{
  "encoder_activation": "star_relu",
  "decoder_norm_position": "sandwich",
  "decoder_bias": "qkv",
  "decoder_prefix_bidirectional": false,
  "beta2": 0.999,
  "epochs": 3.5
}
Rows from block 3 of the text decoder, named by matrix and row number. Each number is 128 + 32 x the weight over the matrix's rms, rounded and kept within 0 to 255. All counts start at 0. Numbers have three digits each.
# k: attention key (decoder.blocks.3.attn.k.weight, 320x320), inputs 36-71
k.2:146074090117114162077054152206154109152137177158139138123100112128078103158094103112058105099186141188056125
k.3:141108083103102136149163135197128156184136121125135166120102160166140114186120121143087131090136076193089203
k.4:166153056160142164153131085094140138143132127173177157146164181151115089085156109083120113079126108145105074
k.5:105100188158146102083087149127124160179108104076061129161138149101105155184140118080140138119104157154157161
k.6:100137144121164105131138114076106116096109143094096077132103111092144150148140114115155187136073130143177095
k.7:095159085168166091149179132102161175183117155127168174113134125144149089149170099152080128130111124094181123
k.8:144114227123095086040122095187123129136132154116124108186125103117107098128083099150102105133165166134091145
k.9:084127134120102125075191144071174183139035107100072149107149130101163107147149090141127156107080132144165090
k.10:123142097109099187113086117223085127155128131203101143183155093108114146158107111153092099128165130142078140
k.11:055148199165136104057109125081171191093131138038085055136165088151137136115079107071147099110067181147101094
k.12:123175112150108110117116172142133137156172110105124168138128084163137118113166172176116135156155163138187152
k.13:115140086085102106101124133066163169144123138120102165120148101124150158153119095104140148167123164119139132
k.14:105101095121108122113098070174131094078126151149175121130098141176079097101081105088067077122155090127144107
k.15:110133124168118091107183159000160197186085150075158124114155084088131145087153113144103131181101155132187107
k.16:095115223168148139054130170134175131163122119049147146144127121084153143157088130117202104173138188082165124
k.17:128105120155114110090111123098132144162127147073130095114073145151102111122117074087136180074179167098124151
k.18:090133168152130069054152154098097154153093101066087095142117100148158113123145125110152111132093182112138155
k.19:148189060078120182147129118168146084088169149138170180149153160137114123104153137132065121134137075111133144
k.20:167191084158104196216146083172124086135153113173163175100092129105059127148186148171043168110123112150159186
k.21:157079143135141132077089130195141090116139167153073090154157111152088132181149140152081126089119109188086173
k.22:137144044162161150132150120104119148160160151156128119100159098124154143121127138149111130102135139146169089
k.23:067175083158087117172157177048125122143126097096105160066148151095132142154130095156159114134103113148130198
k.24:097142145173136065133189120023143195097024141042142108073116112076147149107085105128181115146106175102199156
k.25:132160126113149108132128178047164157089094121089115124090094109153115167166130131091161108116075137110117105
k.26:181146063126118176190110106165077164147208118221187144131097133166150150128162108113085166134156113142130168
k.27:176167067107120127126191113102121130051156088084150100108115107168179077071145093097089094154149185093178088
k.28:060100129097104084120139103131165157097134163065102121098156098112156128079118157155121137125144143138141063
k.29:162119070135085089139136094072183189142149173095149098135124144139144140141098104117077100150096140123114123
k.30:146102136157141119074117127187153123115165190118114135176081146158126168188147118117086147079125078142061161
k.31:178132099145141167100125129190152137133179177145081177126101153108089118139112174134128132116132072174080148
k.32:075103155133135067054147167141151136127084099078086153170166133109102137156128143095194108127159112106138095
k.33:048067241155146103120172108118160162104087115058055116115109076085174111127137129171160111157114184069177120
k.34:155196041095124152151113145098103173091171124175202116093089171109123145113189084108125138099112125067107084
k.35:125145100082161164182108097127120108116144123174198149132086161145114158098166165156128122121141094115129142
k.36:226164108136155188165122111160126174150187144194154159134145160169121095112139145152110079153145100176153164
k.37:141113163128127119119144116169140077073118106092087133175161156170109154152116138139182096100181133067115082
k.38:205166080126101165167107091170103095140146139139120169125166169107100109144114176134117141160146087169099185
k.39:166153025091099142197110096153136181145157137205192166155107172133087083124119122122090106080145139110157098
k.40:155126068122089094114132153125178150140154148159141129092082104098136125126181123106046107114158142166142112
k.41:142142080158082133163178144121115159152178129200155101114110158116109098101185147113073177103111087089112125
k.42:081107167134114122085133147134113107124110174098082157097096161119119166130103123124183140135135147142099144
k.43:100144180154134137105117153171175091103135133102081104163104096129161167114140152150111101163102113135089136
k.44:078095226151185076065129114104163143104074099123116096117128101116157118161107090131200154120123172065145096
k.45:130126158094141153136125140154140147151129146077070049107166109153162096111105109120105130137152101196138119
k.46:134135153115147163127127089184092090132086172131076124164137145131163143113130122105160090090160116103153121
k.47:064093196177127106098145114099158151133100142060072140145150145149151106150096114108154111146077177095143119
k.48:168130073096118110173140184091114191151158132127186173114135122103107096083174090142070175148146108078127159
k.49:192110119129097161161086165153149143165160115172126169151143159107074158169133154101135132121199117169103191
k.50:071107224154100153044075098137130106134119159093059116156100113153122104111130102157116114137180122148142145
k.51:181169095152094123144199162139165129117117108161183154134150109147168117097110138111119099154085135114173150
k.52:097134132101153105127213130024128153104089121081180086057110084146179142085159086164131147143132150128164055
k.53:089095147160142141115129193061123119147089113089105147128175108146155140077130159158199162157090155132132130
k.54:125154154151188139130113116062087178148066096153118121130141187149154120117117091153167182161073177055105064
k.55:125117114143097144158089111133152166131157138132156139094120151160086109134148087153129146099123134083130105
k.56:062081132107103114112137176079160129112094099059131143151098092084154108170120133154139080139091179147134148
k.57:196196056150108132202072151166137142135150119158196143150100111092149128112141149135113083157153095086164162
k.58:137124125150136109095142126125140146094125131080085121160158146090122150091086143157188082148137097160160121
k.59:088154094130124079135099120047107151203111112045085156085131085119166145107174121144170166179056147195212154
k.60:100118211130164087108095147107115106178102139167144100127124092151096144165133110107165139124150111081098122
k.61:076105145106102163129116139174121119125082175077089102159132167111101128132130157137137152073134150164068155
k.62:126165035138110168192151119071151195160150105172181135100146101097121095144182110143086152170110095161179133
k.63:158143097110112157137073154169084138136185099173153190142092106097120116153134117150089134142171084109098145
k.64:130173109123147221124160132188155222157115127155165129110082116078151139148154092199099063119098197084105096
k.65:061133109102177183088180121190110210087118131131137158087113144110124121106170082084183123163135123121138103
k.66:123186135107086130126137095172107177130092144149086127139161123147163063153081172136131141081113151094086134
k.67:117104121149114098101088089063132073145159061076117134122102144095140187124125148165120159123137121175125146
k.68:101143080124116123184115133174155154104143180197091196142095121113105143138105149143123087136083146140152171
k.69:158085157092071128155129170108117041175190116102095078113152103143147099085103194106088177172139070185109090
k.70:138136105132125189155172112213136165068067181144168131087168137094096133181100093110139073136141174137080112
k.71:135127096143106111135144108147134157116105124154135144128096117192182036181079107122117140115155137183114123
k.72:155145094114077160159092132178164152139129090117151129094099117127124070138164136111088121118151118171085143
k.73:141057172125088085134112100029126050102153088062102140124110134162162182117101166092179187203147146168107118
k.74:101080146182114156115087146126139108161132169177115107133118133132100148070107129144168156104090117107104148
k.75:124027099160140140097129154076129040133218108151128147090152136066103214046110154153180158136069155166107129
k.76:115112105108090127145126156119089073150188049062117150158117122105090108094160153124140124138111158190136141
k.77:084071121124130164096143158131089124081176132132157124098105141094115163135149099123133146165158197110133112
k.78:133083141139130107148126094121150052105089122178087099158150144162081126126097143148171134104142185091075114
k.79:141050134134082082133142150131146027096118116093080143152137107160165132088092169159102132128115092138085121
k.80:138174125104112134146105124115137148149126182142146144145158141186169073202126118123128119126168100114098106
k.81:079202061126142091130191127126165178101108132132143077107109109104106096138124094200101152095173140115124083
k.82:145184167085139154168135123157147100106126135090125134106133145177117091115092112144136114135136136138128082
k.83:108142135084092077124077097110109119119150115128131132148099119177139084144094125099085133146090104123164146
k.84:121047182120157074105073093053117045097176031079109107147177170073085159072152171129130137135132101146171167
k.85:168117105105118119119065152055164078142159118093117130112145156142159181108103160119103199112129060191131140
k.86:141087106109143163169147112165166167192100164162158113112086104099106075141119104156087086173102108176083111
k.87:166103137111128143145102094118114146134158143208145156112105113101098072063132137166134132132088121121119153
k.88:089140082145098116178180118145179193107127193151109163152093110145161109165109123140124124121169165083130102
k.89:129115089094113146137175151172165138118109150155119095080128152143137094192132116163106088074116145104115172
k.90:147159127133152190147144101147137181103084099101113082145140155145104137166164056131118092128195185120116132
k.91:111135136143114124130188142142120193144097143160158111125119096145136056145116165105080114132134093115070095
k.92:148100150091114113079084162094110087091116101133099155139184110107095137099111119119085152112144118080162115
k.93:088062113130149146097090116112099088138162047113118157151083102122095150081139094168144145163093202169110119
k.94:127131122093153170129183122164171221102101159110110173112116139131176148096138091123169150127096163108138105
k.95:148147143132157129145111111192109179159058115126120118088127149109133144167117084104162081100107112065108100
k.96:143069098158106085113052101062127155163199160097098120148152170081143128122102128135125106150071098112160146
k.97:157131147172151115123086117117092115149169131175114137123150183130050115102139146115121084129099149119168185
k.98:154156165120148162091150138175135137059047101094158073096139150110088161197150100137136106132170128136111128
k.99:078181116117105154148169123129169134080126137130090086150177104182125077191126099115160152085189113127104124
k.100:192084159130091124181102128064104067172178064119161155140132079108142139096171155159114150105097110163114196
k.101:041160110135181128143159183162119180117116194167100159148149147127143101148144133111136123170091125097123114
k.102:158084201133091128114127148075084038103117098148151125145173116125104160077123146116083150128169103108119087
k.103:139142141083128104091157129130090088143118119112112076131155097153111094138093145081119115128158118098096072
k.104:151119117137146110155159122174165087107070151107110088143130119169171119144116136130111084092156120155087141
k.105:107151108157175135161181145176153224158129150164179167082108135122142083156127098162120119125094168113111156
k.106:135090143152109188112096157137090108167187087102118128137133187099096161125159133144178114144119123136161136
k.107:150184167099088145108155111131154140113093155160145105141144145130121104133124161131097148091136070116113125
k.108:143054103145092146110100160160139088115161069149090114160120138098112162138158154186176120073148171087163121
k.109:126200106166096118140219158178160227104063177148120123122123070155160071179115065128133098083180146127089118
k.110:106134098110124102172114124072123104121136151109110077109153139168136118190093114142135138155112140144138129
k.111:134111131115098082140127127124095094135159070146118087158151160102161150137117135148080195129083077133166152
k.112:091164109110144163135096146160148205187134105075125163155086149118110109089100088106137129184111142179130137
k.113:120034193190117104119085122063079106089193071062129145134114127076117147107180123117127119164118139159192099
k.114:067176198140167088103138126113167084139115143120157112097187155102103148104147153117189108138109166086151118
k.115:112134151136092115134078139181121123166075140126096115132149183150162117128156113099122149157098078088137092
k.116:151155110102112102145164083177092141134134128131169130124110156152131155131157088145112094074186108137079149
k.117:148135187129099101084136153051129069135110085055137106133116097146107126090126168122156104148151098159101112
k.118:115078103105155110080129102105138109128183089101160170151105195153109137074175123079168171155059135058180133
k.119:164119135122131121146052096145071103153154097121138159128121172098134144076177167142156156152101148168173096
k.120:093103158141137068158110163061117092123135160136123147165165111142159100110153185107099152168119082150151157
k.121:115160116122116123085164155203110186091118194124150151161153160163135135148095059119141080132125153125118130
k.122:106120139147155104124056132068143053147186099129081104168116174154088090050169123102092146160114116161192149
k.123:170090166169109074097095133099097080124139069070102082154144130163082113149126206111106152154173093151181098
k.124:107201128137131099129157153201137141103088193163103097123132105115090096189119085134166090071194135124086092
k.125:085187095083133095134157105096137164104062180131141094156134107165134031178118118111132159125135084166080140
k.126:155116163098125116113188100149158166133113169145127096121101061152136104113121077078092075130101089205096136
k.127:110177145130145130109110116194114148143100155172122162128153128160095143149115101132098095077158157102133137
k.128:122143126138172173165096125146078121084160112190179142130125144148092158066134175124090113133127148107116129
k.129:115161111110077139149139086104168133157105171131144138132104119166122123196130175127101087124141147139120113
k.130:127174108111101076144097185051114165138097143153101092127158088120188090111132102133089173173130087140154152
k.131:125125152156140143097159115092111139123127121084120108158085158151148089192100145106105144102132171155113168
k.132:095066188143162119102074156187061072132118074193168143094132166096113148127217135095139126127142141069124102
k.133:104173139129119143125183087138121125090151111159089159130121095158087062151133155189130119113182156153054155
k.134:172124057155167169164100066127123058186182055095128146216131168125134089110104164177156084149085143211089108
k.135:123161121147136126126172182110164158112122169052084142079125126162148155086193107037121143148152154141162159
k.136:145143127125158134092141093119144139111117142129147131126148115151143090160056121175143124115178179103057052
k.137:132139139111109082072106171147102106153094133113112159131182139115158079135083112150117172091151168088088124
k.138:172094100137170110125088135119085115081099145145148153088107180150118120082157108103101157128137137062171152
k.139:118152111129093099121127124120132105102087147123145176128139121151108088192123123180135149096119105081075064
k.140:188092097099105092102105109196099125104167134204186108183160203150154099117108145204134161080133126135076104
k.141:160070121172120211192163138143084088105176121131125097140105141070125186137196095086124063142128115140119172
k.142:058159106062125107132151126139124136110081152113126138139132081120122102102109158181128142102179174125110084
k.143:057123115159138105116193142116114115103131128143084126142118159118088114149151079123138188124127122050114069
k.144:153109118139125140110188059181180151161121084137144154200103144142122070213106169224136125090117151180069140
k.145:135134176106146143113164133133103153132103169173116146106172168098146122109135101093141100097152104068137111
k.146:087175144082159157104180154112114118165124116145134117098141105127093116126088106189092172087140129154075074
k.147:148124095092103109143105143136090100109160128177118127154134081113092106102139148149139109111163120144151121
k.148:112127111066065062145169184126170140118133188129075103119126133153190099184056132110133204175139123164143115
k.149:134171135111109100149157102141174126117110132136144091196162139128157075175114150212100134156159179201093127
k.150:133117146097132045138080133087163120153108102126089126130124116125124138172105123103139189121127088168177103
k.151:136040109169166143140150074198066072105187104195175107187134153075115158132156141190181119118092181145094138
k.152:120125179097115101147134145097098129110063188116111083143127074175130129103073100105101145168175119091161109
k.153:149093082150110127114144155135139099149184141122161116091149119085161115132140145147111098144086145125170164
k.154:095131120175119153107101118095085077151166077150175158143091119086104162100177104081156085129102145106156115
k.155:154141072102142145090133152129137085114163133139141139137157145174140099157086146167093156142119119198078106
k.156:156115105165133158118091097131062128099171090135154141159095141090122162138176161119135114160129135176138154
k.157:168118092069091079168123105116185127122162146125109093186080147165141075139078179217109145140120132134095106
k.158:139118111136129133104052149112069080172176084167159078166177112114114129099092179134188172119129098177131112
k.159:123108125108108094086090103133152097158109170172152150099125166161125099109156124162109177153167130157111084
k.160:099095099202176174131103137163083120156126107108161150122156145073153179119164133077125130146074098109123134
k.161:102119093073139135145167099086178097110071130141119117132138142168118093122112117186141166115183098131079107
k.162:170121100117098070160146172062113141122151153136154157129114114112168070079146185179135176184143061139172158
k.163:122116165165159169168146082204092121160116064133153147166139124128085082133126120128196081144127190104119092
k.164:134103172137134182119126150134152130152155124134089093120156116096093161125149046046096093106131079082178120
k.165:169137078187154146175137055124136120123161056113189092140076134138112160154146167152175137107079129151076158
k.166:162146077045090088134134129082129149125143175162159128142120115132113096149114163177137161163164094117078118
k.167:132126155147168134154148074198135133163141069165112108148121159141134080159094195191176169102158170129041074
k.168:128134127138096182153152122080150160133123116085106150127113088106121168100195121104077132191152123122204162
k.169:133140117102135103141077121140133080103105060115171094164158137148165109120149135211161143082171109114080138
k.170:154116175123095156112156133125126130152164146194107132158116166101110118153131143154151143083104114089121080
k.171:156080085089084120091131093104099098099110146157114107162112137109138078149095203194117086103152184174113128
k.172:128178138063142113114179161097163186157053163072089127118123063138122096157121086095092127181154103140176113
k.173:099123160129165090135159167115147154106116123134138143122114170088155140154131090072138162087153155085166128
k.174:114110102106100085119127112141144140129125109141097099159146105176129072156054150227093125120181175196083119
k.175:102042160193144176113137097147102119097163077113113150134119196104073134126120151125138103066154155078139140
k.176:111115113126107123136177120157114121129121161135081088095096123160166161131130129143097128129161096186137146
k.177:119157117152154099117126099116143118122140141182175147114114159164166109129107130208150127089111165121067075
k.178:119086106166151113184119145122109104143177123054133084080116127102167187073146139102136151198109078160190193
k.179:075123177054097089114162123109122102074070187144128167079170129107103081137100131151125183092172099118126092
k.180:158146158115144130052140156157140149117086128131100093108118142127137177132118123135109071090117127137125095
k.181:098100171141126172118175093131174138099144107188162163100128115114078109131156116097166168110116135125152077
k.182:135090097152115177123127131141113129124166049155172165135139200094125153115139074141167150122073164106093160
k.183:114099164127147172169155071189074141155172118147161085117103142082099112125125136144152115080080182092067084
k.184:152068136132145145147093086149133090122125104137172104160151128137115142106153122092165125094138169080159155
k.185:184113139096089083092146093107133136163095099162152099131111155111121103125123157193138150125172105154106071
k.186:161098124149171099176115121157044125132124088113184104113145184105091146125192058095152092130086079070095136
k.187:123138131123120139169089087116129115159127095137143137132095124094128150138133095089128118098160083150166138
k.188:130131115118108069083151175114124098135068199127130116099135091178146093140157132109105137117184156093144144
k.189:141174101059086091092121173102131172112149189076110125072137096138136135142076097102137116185167125178186178
k.190:134057122155159174129115065125090105150131099117116158108141147100067173073146151155159115115135129089096123
k.191:131129160097148134092161128124136138093151190143114168149154106119106127140106137195157162116136154182055073
k.192:062121132105110140101178132162140087169098144151160102112144110144135091071151109178102163149154115095107080
k.193:172109104112165184163081076185133113159085146176157114157128134147179105126130117120116067152104099157161145
k.194:132119098101115154131101111094126139110105177091098104111159099106158153088137161100157115158085092146103114
k.195:126147103141089117124143114138119140061196186058111086124088166107104184144118124110178126158135148104101113
k.196:217201120178165174167135144099092124150095123124183159149111085157102070193119105113113098162187162164165123
k.197:059157149136084100052137109111106108124146130122068081150121113102167112164127095148133113127100137092105104
k.198:181106103143116198198111156118095149110118129150177125114130146115144105175188137087073072174098105101146124
k.199:148111105109128109138131168123148101090187163073084083128126113132141131129108156097157174121145185095085145
k.200:058142145080087109087115156148151131164091115132115085105125108115108145124122150183119144074146085158088105
k.201:106189150100148096165123143138099155102056128084086120141170066166167112158108124119152163130115154121083166
k.202:167124096099134138125134120121109158048136178084143161129123117087134143142075120153145166143125173080096157
k.203:163144100138094164173110116177132095169123096120152158169162113156079119175163148154104086149119153148185149
k.204:130116112133103164148105086109159168139102140089123088153115077159128109130116103107106114135137159103115126
k.205:157100074103135148168119100123129084084119105159100149084104108112127156130108124135107129174156161160142124
k.206:168134154156101117138119025140112133167154082103173091169074140106113127152115134137104128094087146166104136
k.207:101071151159077098040177180176134103149152165128062109094169131106132127116089110135092136151106136146086087
k.208:183144153174098130194082119147101141180085149100123119109112087135122134116172098076073107156130131201155125
k.209:138130116113134141207103116142102126153154100162170205116135138120148090117126116153119153172111155114165129
k.210:121133132068169091086144110082117167137132096123134155098137160186157123112113136172122111101093147065155086
k.211:094118186139095128096133185191096112135073129160169175096178098132120091086155101135129140104137096080113087
k.212:066137172113155102080171154102161094112079130093061091152165087167138093158058143104143139093155156091139108
k.213:117121167123118091121083134107113142101162134111095110131153147147152143119110155089105105104123102095144117
k.214:162130117156151113154096158108129092122183099086173154143125109118161121148167098066120123186109117173134137
k.215:097167119161144129141102108184099119139140138193135149178122102130163133142131142129146132144153125161122150
k.216:131101122162093074079125171139080149201135144119112100097164136147103134140079129131127115087148107167152076
k.217:163137129100153170094129135083092196124139126073136129173162129159124124069106099096127136128108179163098108
k.218:151158108152150166183145102144105138111149093185173148109145160141116067126121099121112076131160138176104178
k.219:165177101132129163152120072179096107129129097137175180099152125159096071167129090172104077114133104123113138
k.220:174160126089135163164089115121085153188069136149194166128161164147162125132155126118119075167119098100114107
k.221:192123149094169194180122093162114117176084134174144167157174117166139109139114142160081082115138083166181117
k.222:100128147120167093087100126059161133150112137120131123100149088152092107182137102137151113147175091086142108
k.223:159109087119163124189121112142105127147126111131104119138104124152140140101120158075103149154128141121129201
k.224:200100081154148194132143124108106145102104105174189160117150133134149129147165123120102137167107100124163158
k.225:160095163147102201176085127147166142124162121169166195084126180088141135099132118113054087160134111152154172
k.226:170152098176126189164101037141108097095189107142172138117113162130190166165155147122115108181081160160145121
k.227:188148104148172152195106117140133136133173092167157186162107167103131128154137127154114107139166139100147159
k.228:140179206114136133096082139182093113124129145095132178132094113118129112142112182119117104144141093102125162
k.229:218161081140121192196108037120096167111123120142184168137145092125116144143112123147094072098143118184128171
k.230:183129139156133122141105127094110156088091105109141073138131119101187152119080114110137097167082123109106148
k.231:142188116100171206120085146125103140125071148129138224144156117155096123103127111095109084139172128083152127
k.232:199096113176102132208116063123142108161131127182185146167103111134167076149165114162142075136090098164129161
k.233:104171094096105129157172194167107098147168156181122156133140106140146151117180138136095147171154141149109125
k.234:098129130134079074058131093148143070126157116136119104128157114147135174166136096150131165077154107160102122
k.235:066137134106101062094139159116124108108129166108069158084147163162087115085142138117148197135134160041096076
k.236:073148142093091091079119156131147118102103134143105089097110153139109148175089084083137124114144139108065140
k.237:089123153120103115095151136134150091082097154111085068092129136142145168105071093123183180068154156109082143
k.238:192154135164143161213093117141151131130115117126119171128132092117108132181155123137113071157142142191124155
k.239:123109127110185140158105163114097133140154121091125129121118155154117088153128095131115155149161106081118096
k.240:082136119092141030050163131087099123074115150108055124112128092145125105131078131144167188085122100031086081
k.241:155143120107127173116139115142136089103171161088157161132114139088162159134143191095092104131096171153171115
k.242:172166146148162158171110145132132169099119113139186171118142146109177129083116152090160078135088105088150145
k.243:141111141159093143160128104127138102174155089140080069138102135086118113109139104157093081157104163231049136
k.244:173128147102163119094103092110093112150096096159117113175106133126175105082139109162164089099121148089129088
k.245:215159138141149149146155117102139124101105081137139119130080119121124132143110125160171093099141163131131166
k.246:167095128106155166105145106140139153128177130139129125095094113154143123120140078137119101127114133188072159
k.247:056122131076116089099174194097134133088136125116145111151145104172110093079155127118127134110172106078104060
k.248:117151098149157155156160133165105109075147077125158186174131169159162150146148151122159134149174166095143122
k.249:065101172130109064080180134120157080118133129165114165147155117114114127143102099171125171149101140105122091
k.250:079139166137097077073154143122114157107137135081098104147115127140143117127067130130197118124134120110122095
k.251:131175145105160191165065090171088156137148156113130166095143126115122157167108131123132063126118128204113193
k.252:137135140180136166167111100068152144132121162061087128114082126092107150133124073064123140141161101168097145
k.253:044098119157079121060176114189124084103187088196074139130111107081116145142158112155084171072146138150090139
k.254:086107122075125118059135126112162155089142164109122098095120141162121125154088142148119169121172093116099079
k.255:130153140078109090082158099084154145083107136072087107093180152173156115078066153119173150129123092070080141
k.256:162153114096099164162119101153137122106081178193118090097166113161155119139122121096184142114106117042098131
k.257:134163132121171159110117121192121113170087129114121149171116149167141079161086180115147137136176116091107168
k.258:088101082102098084128090178076155117097130117132110101151138172082093186131123079086129137178140068127100098
k.259:131130108159131129117114143068186107107166104109102162083124105134111108113155131138076142082110091139125127
k.260:036081096107098131076102098060116077092174106056117059085086158098144142196073070097176154198112159159143126
k.261:196152139093133149081080156156102145155155170198141198171126173160093156087122128102177114050130084149155162
k.262:130108169097178153104152129159140148083112097174105139134139168143117154147105146131126137139162142110105095
k.263:208144136127114127135138123135145158144151144128160197108146111115114078130107136104127138138132103152190133
k.264:093085142116093112185180125087146110088186147092130125115100072131155179179154114086090162198095138215096116
k.265:179170173102106147153156164119155189152084108189110136134141136137145103149140128133130105083145161108131138
k.266:075079129178157152126163123053126110095129102099147055137158113128161114150122084108087111188113118175137125
k.267:203204175129145151096142181174108168118103176194151177163111096129092065094100198117122126132158106106143178
k.268:127145119149131124154115138169148163102147142186152167164133158156164094124138144150088091131171150055099150
k.269:207193162100114164089112108132158170157063165169129169105127118193097071099157165128109103049197126042114124
k.270:146145141097150172126113127204137180072093185196107148112171135172098108124161183146088088158117108043182110
k.271:139109095177072144153191102112191172124139106097165114124140113167087094094128112160063123129144113082145152
k.272:174167123100163125136143133197102135133121112179163186138144164136163080110115149122138061078197112083109100
k.273:134161085092090076132132097146099098176136078144153158145127152097076117096127150141108150152098129146152141
k.274:172128120127106129066148127082160110162078170138126105115102156149086098087145156136130116099151094171119137
k.275:197123142131093116144170138117139120123145138162132087127106138182158130158146170154132133080163170102145134
k.276:143104152155163122172199105126167173109138127209101159164125113173166102064120125122161125114152152042078110
k.277:170154147138153164105066141133107118170157176129131145143116099082144144121093079140145166108138087143146119
k.278:093155138162133151121184120103099143137107139129160105132143131115164123137116082102095131191141105098093113
k.279:118157088121083110117060114114088076190161098100159132121128132094116150127106110120078129151107119195171182
k.280:186168124121076170139153109155212183191135173163108127095102131156150092097139167156052109123177142146151184
k.281:045076165109170072083107163128076139112134081130138052080104102147175138142090112094172178125131166144103141
k.282:026089134123100111124057126108140061159166133017125077073127097061107195167132091106088177176093103184113091
k.283:157137096104061106106109182062170084152185154080117163141127159170096144123107121131072158101104092163103134
k.284:188138185087119096046116103136162140142127186188143153127102195180157081154130125093242121022185140140079151
k.285:132147063093142132157049169069120081190164150106170138078141104121125149155092086110127171182072088186195141
k.286:203192084110116141117127122138156161188158170133127177161101132105070083138171103147054094108094096139162179
k.287:054130111115099088182103137085104102154140120067147116124088112132167135130117093125121183155075138161147127
k.288:142150167149134123097158149149110165115093153195147131138121146162135086127144184137151076083130121094098103
k.289:084150124119112145107144157087151171122150096070112052074118155142139108156077094153125136139123169128142115
k.290:073105110121136144140109090088125106131161145122153137127115162126160157161158151082137109120089117165150149
k.291:090140120096135105120134138134106127123136145098100163081128156103094141149107142146126159154097114147154137
k.292:102071106094180148094057103187061100120068156189116096148108170128120125138124116146207098083148137065125109
k.293:124177117118154163081073133205117096123092139215087155096101123107116126149177173131134143083152090085154180
k.294:166181131166096114146075131115158150129103131143145159156127120109091113158164106111115123129119144119129120
k.295:074093076159124117211181094046102119158139121071149108140122119146130187167086107120084136147105123118087148
k.296:191151110071145154074150159180154160149063163204094142107110174167142071052163144166124049103166095089123157
k.297:114146147148175128162100119145066146142100133133164121110119096102161110134137104101152124129128126056096159
k.298:115117125111124142188121074115132119110172143121112059095165085150170124160077148124089141138081149107073150
k.299:109118125074152144125106141197121127089146129188092095161178127104141095108113132131179096115116135077159118
k.300:101127129127150143077112144157157091142136161166156107136095165149115133154133143117153125101150086158163107
k.301:160118157139155159123104170137138166165062117218133170154127148105099092052158156143169064100151097085146167
k.302:108100165143129165117145106106184125083136098124158090171139160092149134186097160158087148113110112092145155
k.303:175155085090150132131092173124113110157095167145121166147124114152116084091141148134138156084100152162188144
k.304:104146131136084146188202163060174129110195106059116163136135087126102120102127118144050133177157096165184158
k.305:121180108085125116176098167118126175148162122096127154123097098083160092114141137144069138128120086136157136
k.306:105090165103110122140174129105122172136079104128142055135111129100113151083112079107152125148147109124124093
k.307:087148076162145129162159148101096169140086148109121057080113127102176164136075054137163170186074166166147089
k.308:084100136118104104104211097123156193091142121136137138113111099099154150138106134132094134162118135101131101
k.309:140126110127124133198158131056112140146206135079119135094128108101076132124145107119047147148075107232173112
k.310:121079082198091153150126081099152107091181084065122121148097079161128141177120092107038135192119176149117108
k.311:135128157111120166126094173109116151126124122171146125128102143137078154153136142098099111132127132120156145
k.312:152153128133110155169176133181121194125102169165153135121127141186160109090147122114081131084192183066098097
k.313:074061142151131154144110155182129113080102140137151161167126154149173150127136112160171089120096098118152134